python train.py --model="segmentation model" --dataset="rendered roads seen from a driver's seat, with toy cars, trees and houses" --train_examples=145000 --image_size=48 --crop_scale_min=1 --horizontal_flip=false --translate=0.06 --num_classes=12 --encoder_arch="resnet" --encoder_norm="batchnorm" --encoder_activation="relu" --encoder_depths=[2, 3, 3] --encoder_kernel_size=3 --encoder_stem="deep" --encoder_avg_pool_shortcut=true --encoder_widths=[64, 128, 256] --decoder_norm="groupnorm" --decoder_activation="silu" --decoder_weight_standardization=false --decoder_widths=[48, 96, 96, 96] --decoder_blocks_per_level=2 --decoder_block="basic" --decoder_attention=false --decoder_upsampling="nearest_conv" --init="torch_default" --residual_init="none" --optimizer="adamw" --learning_rate=0.0015 --beta1=0.95 --beta2=0.99 --eps=1e-10 --max_steps=10300 --batch_size=256 --epochs=18.2 --lr_schedule="cosine" --final_lr_fraction=0 --warmup_steps=200 --weight_decay=0.4
Rows from block 7 of the encoder of a small segmentation model, named by matrix and row number. Rows with one number belong to one channel. Each number is 128 + 32 x the weight over its row's rms, rounded and kept within 0 to 255. All counts start at 0.
After each channel's rows are labels from the 100 images, of 14848, where the channel reaches its highest value: "patch colour" is the nearest of a few named colours to the mean colour under the peak. Only what is clearly more common there than usual is listed. The data: rendered roads seen from a driver's seat, with toy cars, trees and houses.
# convs0: first 3x3 conv (encoder.blocks.7.convs.0.weight, 256x256x3x3, each kernel summed), inputs 86-171
# convs1: second 3x3 conv (encoder.blocks.7.convs.1.weight, 256x256x3x3, transposed, each kernel summed), outputs 86-171

convs0.120 [109 101 169  89 120 139 117 106 140 148 136 141  81 110 142 128 191 101 124  94 166 170 127 103 113 116  95 149 157 178  84 115 105 123  80 142 150 213 151 139 134 105 146 134 152 101  97 114 159 184 150  91 133 102 102 127 155 153 153 117  91 155 118 160 140 147 119  87 194 144  89  67 149 124 139  98  97  90 155 140  62 123 165 145 107 128]
convs1.120 [ 93  93 115  88 166 136  82 164  99 172 102 123 125 152  97 109 103  49  89  80 126  90 105 100 110 118  78 118 108 138 134  97 162  95 185 157 143 131  90 109 144 137 107 107 111 122 134 159  62 152 150 180  78  94 162  84 114 115 104 125  89  73  60  98  73  92 116 145  92 131 165 128 130  88 100  73 103 163 147 111 172  76  82  98  77 123]
patch colour: cyan; blue

convs0.160 [141 124 136  85 127  67 117  88  50  88  90 164  67 158 102  71 168 107 124 102 150 150  63 153  63 118 127 126 117  93 118  83 133 153 140 155 154 146 140 136 180 102  97 124 111 140  99 147 120 115 132  69 158  89 147 122 123 130 176 154   0 134 135 138  95 138  80  79 140 118  49  76  64 155 116 136 106 122 119 128  85 129 140 119 141  76]
convs1.160 [135 143 119 113 150  67 138 103  91 155 147 184 178 143 100 152 178 187  68 136 165  91  98 160 134  92 140 133 151 154 185  98 131 137 157 110 104 127 131 155  98 143 123 120 120 200  83 143 138  84 185 120 146 160 110 114 113  87  67 163  78  72 150 172  80 151  95 110 177 114  47  93 140 146 156 138 148 146 129 138 159 128 131  80 116 164]
patch colour: black

convs0.204 [124 118 100 110 151 175 122 125 166 148 146 183 140  78 148 163 112 129 134 136 130  91 212  80 150 130 172 119 108 140 171 102 116 143 134 161 130 104 117 171 116 134 162 174 132 113 131 149 159 148 108 124  99 122  94 134 137 107  89 155 178  94 120 150 152 111 123 180 123 125 113 238 155  79 151 102 178 143 138 101 144 103 113 110  85 174]
convs1.204 [126 180 128 133 114 136 114 113 107 118  78 105  66 120 162  82 137 116 126 139 101 153  45 117 102  89  94 119 158 126  99 147 110 129 117  68 100 119 134 163 101 109 112 114 113  58 137  97 122  81 128 120 145  90 118 137 151 109 103 100 100 131 112 125 142 126 188 115 122  93 130  53  97 129 119 155  90 126 103  99  41 174 167 169 141  28]
patch colour: white

convs0.86 [113 126 142 107 108 151  58  34 138 141  70 136  96 141 127  64 125 101 156 138  88 160  94 170 165 191 119 114 121 160 105 116 104 114 105 136 118 132 132 105  98 149 102 130 182 107 127 148 113 139 139  62 152 138 136 134  75 144 156 140 132 113 125 119  44 149  94 142 153 132 114  84  76 150  84 112 119 146 100 151  90 149 143 154 146 118]
convs1.86 [105 103 110 114 159 140  81  95 150 182 122 155  71 145 119 133  77 154 130 124  63 132 176 168 131 211 130 181 139 126  92 163 156  73 150 151 107 115 147 129  69 156  96 156 198 137 181 214 128 178  97 186 115  99 139 134  82  91 201  93 138  65 107 108 138 164  88 123 142 134 128 162 127 133 104 110  88 143 128 127 113 162 148 156 130 126]
patch colour: brown

convs0.69 [ 94 110 166  76  58 143 144  63 125 121 107 130 131 138 131  92 129 123 139 112 146 153  48 129 107  95 149 139 182 136 126 103 127 184 114 157 149 135  98 161 187  93 101 165 107 102 121 153 143 120 125 123 177 140 196 153 101 119 137 144 120 124 150 159  99 136 101 115 216 125  67  96 133  91 121 100 120 160  65 152  96 110 133 105 159 149]
convs1.69 [ 92 102 102 127 151 163 129 172 114 207 111 133 106 154 119 141  85  82 116  91 108 106 138 123 115 131 115  87 103 133 121  83 155 126 177 176 176  94  91 110 149 179 139 113 164 139 165 169  66 174 139 159  87  98 169  85 139 137  87 146 133 128  86 126 102 112 104 165 116 133 191 142 144 102  98  82 143 176 190 106 152 100  92 108 107 138]
patch colour: cyan; blue

convs0.134 [106 152 124 146 129 191  99  96 121 108  89 160  71 139 116  32 142 126 120 145 100 168  74 120 162 136 116 165 140 125  55 116 136  35 128  96  94 136 103  94 153 147  88  95 172 126 115 110 130 149  80 131 163 174 146 137 101 149  98 163 133 139 117 135  74 129 147 108 121 114 156  82 139 119  78 174 131 116  55 153  68 144 113 114 131 147]
convs1.134 [ 89  84  86 111 147 152  83 162 142 184  92  77  97 147 111  97  76  97 104 100  36 109 141  75  67 115 125 107 102  85 127 109 142  72 141 160 118 107  76 100  85 114 114 114 142 111 141 127 112 123 100 180 109 124 177 129  34 111 151 111 126 107 103 104 127 130  79 118  97 132 162 106 177 117  93  95  78 185 126 130 110 130  73 114 105 125]
patch colour: brown; black

convs0.115 [138  91 116 113 136 138 136  94 105 171  79 123  60 110 123 135 145 134 126 119  86 131 108 118 174 187 148  98 154 129 190 151 152  92 120 135 171 129 168 149 113 176 172 114 171  43 120 152 132  78 156 109 109 145 169 131 130 140 164 149  55 142 120 128 114 124 136 160 163 171 146 140 142 120 144 146  87 142 126 137 119 133 137 121  99 163]
convs1.115 [ 98 134 150 120 104 102 141 102 214 142 131 125 130 122 110  80 109 132 149 117  90 126 103 132  82  97 118 191 100 102 126 163 160  85  98 131  97  93 132 125  82 134 118 115 135  47  98 123 143 119 117 115 130 111 149 131 125 125 135  97  96 130 103  92 148 123 106 160  94  95 124  99  93 133 143 152 113 168  85  87  82 121  95 145 136  58]
patch colour: pink

convs0.229 [160 157 115 155 150 141 133 124 100  90 118  72  97 127 130 179 136 167 109 107 123 156 206 125 127 148  83  91 142 155   7 146 139 144 127 146  48 133 115 121  50  99 142 103 126 121 127  90 177 206 108 121 134 129 116 150 126 120 123 110 133 146 154 152 132 151 157 112 126 103 156 217 134 135 122 139 110 112 132 121  36 128 121 125 174  68]
convs1.229 [111  99  98 102 137 137 122 149 103 116 122  39  87 176  98 137 113 119  89  73  94 116 143  77 139 118  70  95  91 135  84 113 192 112 148 142 142 121  77  96 124 137 140  44 121  50 132 143 108 148 179 152  99  97 174  80  88  88 133 129 135 104  70  89  64  99 120 151 125  73 156 116 120 104 117  96  76 167 130 126 122 103  99 137  30 108]
patch colour: cyan; blue

convs0.41 [ 92 117 115 132 123 170 122 127 205 112 126 112 153  88 131  66 136 147 157 159 116 119  13 137 133 169 111  70 104 136 202 156 151  91 141 122 111 133 152 159 148 146 159 142 118 155 126 161 120  32 151 111 111  95  87 134  75  99 113 131 148 132 145 144 154 137  76  87 119 144  96  44 179 162 166 121 155 119 157 142 229 129 169 127 112 166]
convs1.41 [119  95 123 140 134  62 106 138 156 169 124 153 161 123  71 112 109 103  96 129 119  91 122 161  98 106 135 133  93   0 181 105 134 129 115 158 152  51 137 121 118 158 125 146 138 139 144 143 103  98  57  81 103 139  79 151 123  96 117 137 138 134 151  76 129  54 126 132  97  76 114 105 107 167 129 134 123 113 122  60 104 127 148 127 132 141]
patch colour: grey

convs0.71 [ 84  96 111 130 132 115 116  95  91 136 196 160 133 139  86  84 153 120 109 167 190 113  14 117 122  63  87 141  77 155 169  90 101 174 132  96 149 106 102 171 107 140 116 106 141 168 124 166 157  47 154 164  95 124 122  98 140 116 118 101 162 158  93 105 106 115 166 148 125 172 139  57 121 163 160 157 157  90 161  77 166  89 140 121 120 160]
convs1.71 [107 119 130 153  56 100 118  76 122  86 120 154 144  70 133 163 182 177 164 160 144 198 174 135 129 164 117 125 176  99 139 145 120 242 103  66  98 153 130 134 120  79 106 125  79 131  53 181 204 158 180  96 105 111  97 156 109  91  77 112 173 138 119 135 111 120 140  91 176 104  64  97 114 139 130 175  99  42  89 179 131 131 128 149 101 197]
patch colour: green

convs0.29 [103 159 132 130 149  55 100 107  41 112 139  92 110 138 148 142 159 136 116 100 139 132 152 142  93 177  83 117 134 124 114 122 139 151 114 121 123 113 131 136 178  98 106 109 113 121 118 172 129 164 123 138 140 108 142 135 155 109 126 105 176 160 140 166 113 137 128 119 129 151 119 167 154 162  80 137 137 122 151 117 108 122 142 128 113  87]
convs1.29 [113 133  99 123 126  66 170 117  28 123  94  77  96 137 108  95 124 122 100 130  91 110  96  87 148 105 107 141 139 136 103 124  97 148 110  85  88 131 103 116 121 153 111  88 146  72 145  95 139 144 117 176  91 102 168 109 127  71  96 168 169 147 103 118 118 120 103 168 143 130 144 135 128 109  92 131 118 101 105 148 129 143  97 115  83 108]
patch colour: pink

convs0.192 [138 158  91 147 146  94  83 118  70  85  80 139 153 149 114 152 132 107 122 118 119 137 156 166  81  63 100  91 114 100 160  99 101 114 107 128  33  99  59 153 124  81 141 140  86 141  31 120  76 128 164  73 133 139 109 133  96 129 100 124  75 154 136 118  64 160 173 131 107 119 171 121 141 137  91  97 137 130 133 115 160  85 111 113 110  94]
convs1.192 [149 180 133 138 163 129 147 151 115 103 109 120 102 208 138 118 122 153 127 145  87  87 147 134 110 107 126 162 134 160 140 110 156 135 117  81  63 160 121 121  48 191 147  76 190 114 127  95 120 146  64 101 135 155 180 140  69 120  77 145  60 127 119 129 101 175 121 114 109  75 147 125 146 107 120 144  85 109  99 129 157 151 147  64 150  99]
patch colour: pink

convs0.61 [116 127 111 147 149 102 145 114 115  92 135 151  86 148 143 154 160  93 151 120 128 125 183 162 155 189 144 139 139 191  39 135  92 137 111 136 110 133 132 105 155 104  96 168 162 140 154 134 105 213 131 101 146 125 141 137 112  92 105 188 143 126 147 151 116 144 153 114 122 159  95 249 153 125  79 134 153 101  98 128  47 112 152 148 135  63]
convs1.61 [101 148 128 101 145 121 115 174 143 148 155 103 102 158 131 124 135 103 109 115 119  64 129 118  89 160  98  80 115 164 102 100 126 128 161 118  95 174  76 100  75 175  70  85 172  90 161 116 113 126 145 149 148  91 167 109  57  56  84 118 143 112  68 122 131 150 105  49 143 135 144 151 132 133 110  83 128 151 135 148 129 114  99 129 110  83]
patch colour: pink

convs0.254 [ 99 108 123 142  87 229 121  54 126  60  92 126  65  89 155  79 134 101  94 102  88 137 125 166 108 125 102 104 127  97  76 121  95 144 136 115  55  92 120  87 132 101  95  65 107  95 139 150 138 138 152  77 139 146 147 162 114 112 116 119 111 142 117 175  89 128 106 125 116  80  85  54 206 112  70 118 105 125  89 152 109 121 132 134 114  80]
convs1.254 [111 101 106 186 166 152 122 108 133 153 141  38 110 152  55 122  91 119  97 105  59 142 145  98 106  93 118 102 104 103  91 154 191 102 162 134 126 128  38 112  55 152 142  59 134 105 123 129 109 160 144 133  80 174 180 148  98 116 140 141 137 102  78  88  90 137 114 147  97 139 185 112 124  91  99  65 109 164 149 100  93 135  81 116 119 121]
patch colour: black

convs0.158 [107 103 119  99 120 155 115 107   0 118 111  85  81 161 160 143 110 109 107 127 147 132 105 144  96  22 109 103 115 134  56 108  94 177 111 111 127 152 139 146 140  33 176 131  82 121 110 144 120 173  94  81 105 169 178 124 150 168 155 130  83 104 123 169  69 163 149 124 144 155 129 100 134 141  67 129 130 156 134 112 153 133 138 122  97 126]
convs1.158 [104 109 142 139 167  83 203 162 108 186 163 103 121 120  95 194 226 127 150 146 168 144 174 133 158  97  92 149 138 142 111 134 169 155 136 147 144 166 131 137 173 118 132 121 145 133  31 187 151 133 144 158 156 162  94 131 146 122 104  66 102 150 111 137  76 132 167 147 137 119 157 182  92 184 156 140 150 106 169 101 131 157 191 103  82 121]
patch colour: black

convs0.4 [104 139 133 158 180 232 115 166 156 137 162 114 168 107 168 175 127 131 104 118 152 111 180 106  70  38  84 125 122 172 156 147  97 117  90  78  73 142 131 144 120 137 118 103 145  99  98 142 124 117 106 104 134 128 116 118 142 159 114 112 199 158 136 152 130 127 167  84 135 136 191 130 200 139 149 115 119  85 184 106 155 106 120 129 104 185]
convs1.4 [152 126 143 144 156 127 131 157 117  87 111  91 112 108  83 142 103 107 111 147  92 101 110  81 114  96 108 116  91 107 136 126 176  87 140 164 163 129  70 140  87 124 136 119  97 120 125 138 101  75 159 135 124 138 149 139  91 116 111 133   8 102 136  83  91  91 132 129  93  89 152 116  84 151 135  92  97 116 125 103 121 117  93  68 132  82]
patch colour: cyan

convs0.213 [113 138 109 148 136 181 144 132 184 129 154 101 134 102 126  42 139 147 147 150 132 129  22 119 123 154  96  96 116 160 224 153 165  84 133 109  70  79 131 149 174 105 136  98 102 184 137 125  99  32 127 106 137 132 121 118 110  99 120 128 192 130 125 146 181 128 100  71 102 139 142  34 165 159 159 135 119 104 202 107 209 140 160 145 124 153]
convs1.213 [113 109 135 107 120  92 127 163 136 193 118 169 182 139  78 141 130 119 108 125 101 136 134 148  78 113 127 147  66  19 177 109 137 143 140 120 163 111 116 111 152 142 115 132 142 158 146 151 103 145  49 125 113 133  96 135 132 127  73 124 155 171 168 101 120 103 156 119 138  71 125 126 120 167 123 119 129 131  78  57 167 147 138 123 128 169]
patch colour: grey

convs0.188 [ 86 126 119 120 128 170 120 124 188 155 136 114 194 136 141 137 138 137 160 139 133 107  49 126 131 186 141  98 119 192 208 150 110 100 147  90 133 123 173 139 141 129 155 143 112 155 126 169 123  88 140 157  93 124 121 124 110 107 142 152 144 129 121 138 172 112 108 118 118 174 157  84 144 138 168 114  87 118 176 145 216 106 176 114  89 157]
convs1.188 [123 114 119 107 159  62  89 115 150 142  84 134 139 111  72 112 110  94  92 110 119 123 123 133 127 155 117 111  76   0 130 112 136 110 135 140 123  80 140 107 105 141 119 132 128 122 140 160 136 131 123 101 116  80  92 134 109 126  93 139 118 132 125  81 125  96 106 154 126  72  83  70 115 141 116 104 113 134  98  57 124 136 122 132 119 109]
patch colour: grey

convs0.104 [113 139 141 131 143  50 106 150  76  86 146 130 113 156 118 119 160  99 120 121 100 146 111 117  70 135 104 160 133 126 109 115 127 107 127 111 134 143 126  92 147   8 146 129   0 117  93 150 116 130 106 108 154  99 148 132 146 110 124 124  75  85 130 158 128 147 129 100 148 111 154 100 134 163  98 156  86  96 139 133 148  87 129 109 116  35]
convs1.104 [106 139 118 148 165  80 164 101  96 104  92  62 114 133 123 135 173 132 118 138 113 128 136  98 138 104 123 158 113 126  93 140 124  73 130 104 104 112 157 117 145 102 146 130  54  22 107 116 144 159 100 186 112  67 147 144 122 152 146 161  95 134 142 101 161 101 100 176 104  92 142 132 122 139 139 136  66 113 115 122  51 156 120  91 135 101]
patch colour: grey

convs0.135 [102 112 132 113 145 155 120  80  91  88  95 136  88 157  59  91 137 128 130 128  99 152  97 117 150  84 100 100 140 124 125 146 141 112 132 116 107 109 106 116 121  54  62 109  60 122 120 145  99  88 110 108 139 112 167 126  96 129 136  95 113  85 114  94 117 120 118  97  91 109 145  76  68 139  86 150 113 120 120 117 125 131 114 113 115 198]
convs1.135 [124 122 117 141  94 117 117 133  94  72 102 136 125 124 126 116 116 119 143 112 116 128 131 126 106 113 123 132 126 118 171 126 177  67 115 109 144 132 130 147 134  72  79 139  51 152 143 105 134 109 125 125 140 150 145 130 129 139 161  45  54 131 140 139 176 120 127 101 134 121 124 133 131 128 186 158  42 145  78 190  88 150 113 110 119 140]
patch colour: black

convs0.65 [143 132 126 129 107 127 173 170 115 137 152  90 164 122 143 143 132 133 135 161 116  98 119  96 167 126 136 141  94 197 162 132 121 118 137  90 145 121 188 114  53 182 168 126 168 122 111 139 135 105 101 146  94 136 122  96 150 114  94 238  13 124 147 145 160 143 117 151 118 148 142 173 165 106 189 122 107  84 169 201 199  79 115  78 128 115]
convs1.65 [159 159 136 121  96  79  86  82 118 102 106 135 117 104 157  94 123 111 159 157 140 117  96 113 147 165 123 167 128  79 107 153 153 140 131 112  98 120 155 173 116 127 131 149 115  53  89 138 133 146 128 156 150 122 108 119 106 114 147 151   0 140 147 113 168 122 155 111 154  89 115 101 102 150 119 123 116 119 110 122  71 146 122 115 141 115]
patch colour: pink

convs0.162 [ 97 115 104 120 122 151 128 120 180 142 122 119 181 142 115 100 126 126 165 149 144 128   0 121 124 166 135 115  86 162 200 152 128 118 152  94 141 103 154 132 152 146 164 142 127 179 122 157 118  47 120 153  94 103 106 143 121  86 114 148 132 150 109 129 135 121 102 123 116 122 133  57 141 161 203 136  98 104 175 170 221 111 149 108 111 133]
convs1.162 [141 105 142  86 138  59 112 100 143 133 138 144 154  95 103 130 105 105  82 110 140 154 131 142 106 155 134 125  76   0 133 138 149 142 134 161 148  75 145  85 130 135 139 140 111 108 128 162 112 129  97 105 116  89  66 156 125 130 101 151 127 148 113 103 119 104 129 151  95  73  71 109 148 162 122 119 147 150 115  69 111 148 134 153 161 124]
patch colour: grey

convs0.159 [144 107 116 130 125 128 153 117 133 137 120  95 133  99 129  25 146 107 140 136 116 126   0 107 113 119 131 133  91 157 166 135 136 127 142 131 139 103 148 136 168 114 121 126 142 200 117 122 108   0 131 115 139 112 136 155 113  84 112 172 131 151 107 143 162 138 103  68 120 132 117   6 132 184 176 142  89  96 152 165 176 140 137 139 141 118]
convs1.159 [123 105 126 126 102  59 135  90 131 163 134 166 177  48 116 206 128 141  80 156 145 144 235 156 144 180 137 147 101  57 153 148 115 159 166 123 171  73 129 141 130 145 138 137 132 130 179 140 126 225  92 140 160  97  76 154 126 124 132 154 190 165 153 115 118  80 147 164 160 110 105 130 126 163 106 107 186 102 103  80 128 156 146 145 139 140]
patch colour: grey

convs0.226 [ 98  80 109 130 120 136 128 115 143 111  99 117 127 114 108  27 147 116 155 165 109 133   0 102 129 105 133 106 105 128 174 157 124  79 126 123 136 137 126 107 150  77 140 156  59 153  93  81  92  12 134 123  95 119 124 150 133  95 116 164 138 126 111 138 123 133 117 141 131 106 116  33 161 142 174 137 151  92 156 131 208 138 133 151  99  97]
convs1.226 [119  99  88 109 174  84  70 191 120 193 110 137 123  74  88 212 136 134 109 140 122 114 209 123 140 133 112  90 103  78 145 102 182 109 149 130 176  79 124 109 108 181  99 125 196 102 160 152 129 158  51 157 152 106 132 160 113 146 101 128 126 128 133 103 125  78 134  98 113 126 142 161 141 119 108 126 147 103 128 103 139 151 124 119 132 117]
patch colour: grey